Rows from block 13 of the encoder of a small masked image model, named by matrix and row number. Rows with one number within an expert belong to one neuron, the router's apart. Each number is 500 + 50 x the weight over its row's rms, rounded and kept within 0 to 999. All counts start at 0. Numbers have three digits each.
Before each expert's rows are labels from the 100 images, of 14976, where the router gives the expert most weight on average: "lies over" is the class under the peak. Only what is clearly more common there than usual is listed. The data: made-up road signs on poles.
# router: router (encoder.blocks.13.mlp.router.weight, 4x192, trained with AdamW), inputs 0-95
# up: expert up (encoder.blocks.13.mlp.up, 4x384x192), inputs 0-95
# down: expert down (encoder.blocks.13.mlp.down, 4x192x384, transposed), outputs 0-95

# expert 1
lies over: face
router.1:481570494504538442481551476524538499506589519507526501512381502426569464581440487494486560434463449435478483559523460514609460497527429452552518544407466322565375515508512451492498468499542505494492476481524403458549555452559462485456472480479552456559454520482467494523538529493587504479
up.0:527442512530537474396499498425439540552536488436542550469486509457551416540425500483505594535532500500414532445597469527577516507412511497448411523513557533547441532575501519442449510536414433617482563475520442496582591508481546502499465496495498546529561522461437527609494495474498465480
down.0:468578528473475406531512473514472517483511522479473477436476526473422493521528537422443434443415422481595462521399507505389490483572530548563562532491421507478542508476473502569499495470593613393504504448573518516443470486542482472579593449535475476560513475488485443436457491538560397498
up.1:478561484441495500428400429511500521622547558476481536481488502461435461483499486394546471528601457548490446484597507475628487473437489546553498465573587537455387454475587437574486543430490525556434523361484398447477416522507492496600519514484485455366601546550453510494521465504487454448
down.1:480492520524468455464554426490535489404467549519444436441517474490590493522522558511558448343503450487531497486560512488438539462571599444465471558542466473528542535566454474519432528548505457456492469533510535505533596456583522482594645475501485504553520558465465534444385595495518476534
up.2:515542452502518614469464461516504592397504470539465610430437540472513527505470540461486577585493491502405436565433556511426528544418463550518389511551530498470509525556492442488476524537534459578559552484474502371470513534439516530498494481479479471494507484463423627554517525582493413494
down.2:510509570535491383462558530497432461488467528472509468531569452511437475545526470533487430504349529532591500492502447583516485507607525491586659537463441526635458487469481518516473526482467507474500489510530510567466562479550447446530512528514524513539513538472535424478513496430522495473

# expert 0
lies over: backdrop
router.0:522651553459365442516507481541504528590502536485577509531435523557509501553489515541543521504468527586542566555519489497563532522511429499481545396454436411503305513497517523538522547498534498528458397534528464460527481496530529443467492482537500534531444502479501488548508381508544570559
up.0:510535456527519510478501488467515499517469563471535456546478538474451591481519565395550533518433540497513509495529408534505544567413497474425466568485491538531458555458496427499519527509530440482596564483528530497477456505516515532469557408508514532469510577576565574554531463527494467583
down.0:457516572498487521475538458544488521483503544494504486405473538500538458524461510640537475489513497546583502504475586488514574524613541559640492444501507493530516404565526564485515483505487551501517462442506442411485544474547547441508519526494474436541517448447374454492408534483538501356
up.1:455567537495529560540459477509490466417476563520506499400594503462510573454473501473505555491498561601427506498369469492606485453535434557566487500499408481500443530504554473542574507465524455511493505529580583498497617505518459544458486552521572498514427523472518503439521469472486534520
down.1:529429445520471433454525503516488551552525433546543459525431541518517504541525505521491457577586524445536434658652529446550531495555498509442398468530627533470516411510434439431428473470488486555512436426419411540539421511495604473554519446527457481504558427477481483543475530546504528523
up.2:465435442492485544580591481617511499535539424504473460536389512484435476490520508505478469466522473542543546551529457470518548531530501530499510602584415438443556437436433463486432432568544490567456498534478541442524443536514419504428460460474501504492573438487539459428557477483525504485
down.2:558563532428461464467457497487478525521442525474553446559459497471561554522442560535531577519415545482584423485380627498462515474495514538384482472510559489544449510558469595465543560427454501494502548375496516525519667468504480519520617407556519548555425474512456549550500547508542417555

# expert 2
lies over: backdrop
router.2:482562533513451513481515493580537450561557553543531434528435506483514549620490472528530474439451530453510531515546418498504513570495415486557572481563490394502249477499467503478498471428520513543587428485538442421528488514506497526464459494497606483552391480520459446520482513571539559483
up.0:473539542449452569473517420477453472520404511483532476605401516486582525606554477475470483513426540517465455537387476507496491555519422518423571563490534542479474505386433526542541504510421542490499433588573452493522468436485609511495542479468472455491436401448515541449487544513583443446
down.0:612391540524446432454509510548464533554588478547491443373540443501464490508515480489497489504497481519545492512648570492506602438469504474607426439502518521526584511555517507475419540544580483492397583439543492426426563551523362468534509437507512482548516561523443524510499505510470493502
up.1:507534475528531582500561475515522527561484431474510520524464458488454521479579602498500582496499504519479524598525519451450564416477560511520484523584460469498447533660372435496474491584574443501468485542515488465519495455422580604502429484547491550432526539424387546462506551550515495468
down.1:492500550430416482481518521515477477358539476456492562468457589497610490495477459519477527630468582501461512394381519515513483586571476486465580486464499532452544422414463505538579507485465525518501497461430530574462595550576455420535584453484470449475496456532475494596488494520490479501
up.2:451576495556509459521539519527542437489514480457544505525464509416516541471481494498469400523555527444429453545429437519567484468448467462439533556459538555541427424473547504398590475446496544461453574524453516536532389521577559507534561619418539503477447424557529584517482529515453605523
down.2:575619492513531485553391570505497406544501541456516463535391549537428467488553492481497440514446530520512560515496449451520563572504538501484612442531508497529439519443535601481493421472522484592513435452537460452508455583429508626479549455508500500560484403548561582597458477495476532510

# expert 3
lies over: face
router.3:542407560442572488473505485446441527445510479490427528445641524495440520429505505484462471513521463520535444465518511520410491496500514478471467517581480638502690492582506540497463504529482546528497606476471517539413530495488455535563478462501473522499596527471501489504538521525497459472
up.0:518535441501473511515413483482441475586436497567574513481519575546427474468473513532457483516524542525467483553569466408562581513489505546536503478452487379476573529576596520510462484526385431487451491480473577508499382441527472453527513517471518632411470523586547411457498655494530490494
down.0:511500584573509464513536443522547583341490497472433504503466451460548569559481500510491470589459453477586471547508470528504461579482600471466527470500546479520488623534337497550528513509516500543510482474496408534560552567457610525559500582448490453453467479489466524515499334557559503560
up.1:475556545399487421476473451516528469484481542530555526549516492443536464528609524498472489480538543467390460572552559457471484514560523489472565473413519570445513480527516505409394444450551482504524505512494517532535451458462487495567564441487493521505468566558502560561427484434481463446
down.1:503577433626450450526542488470595485536447424559513453476569508534496577448535509565553584555397467517590493485498396497444507498487477537482433498486451440469536578447404531680522420550448543464459512465568588405541530523460487573539484477513493538472511380510548531468534580510483470550
up.2:483485463330537562470523561514470468458536497447443480539557500479439479486462464492441481557647514491555526533508545451536551503442522549566399540486482471543524533507441566413551514486486503545507469613522426499626399428517494501595549580487475528534546538463431464506514530502492397429
down.2:548510597556423550436461486529467490594436493477547515486492530468475532512559566500556490501445493495437473428469511527458433491522492426483523427501516580456434457538543433601396463499532498428506524441476538463407618504441492500481490453503487470442498435539495495470511380556564554541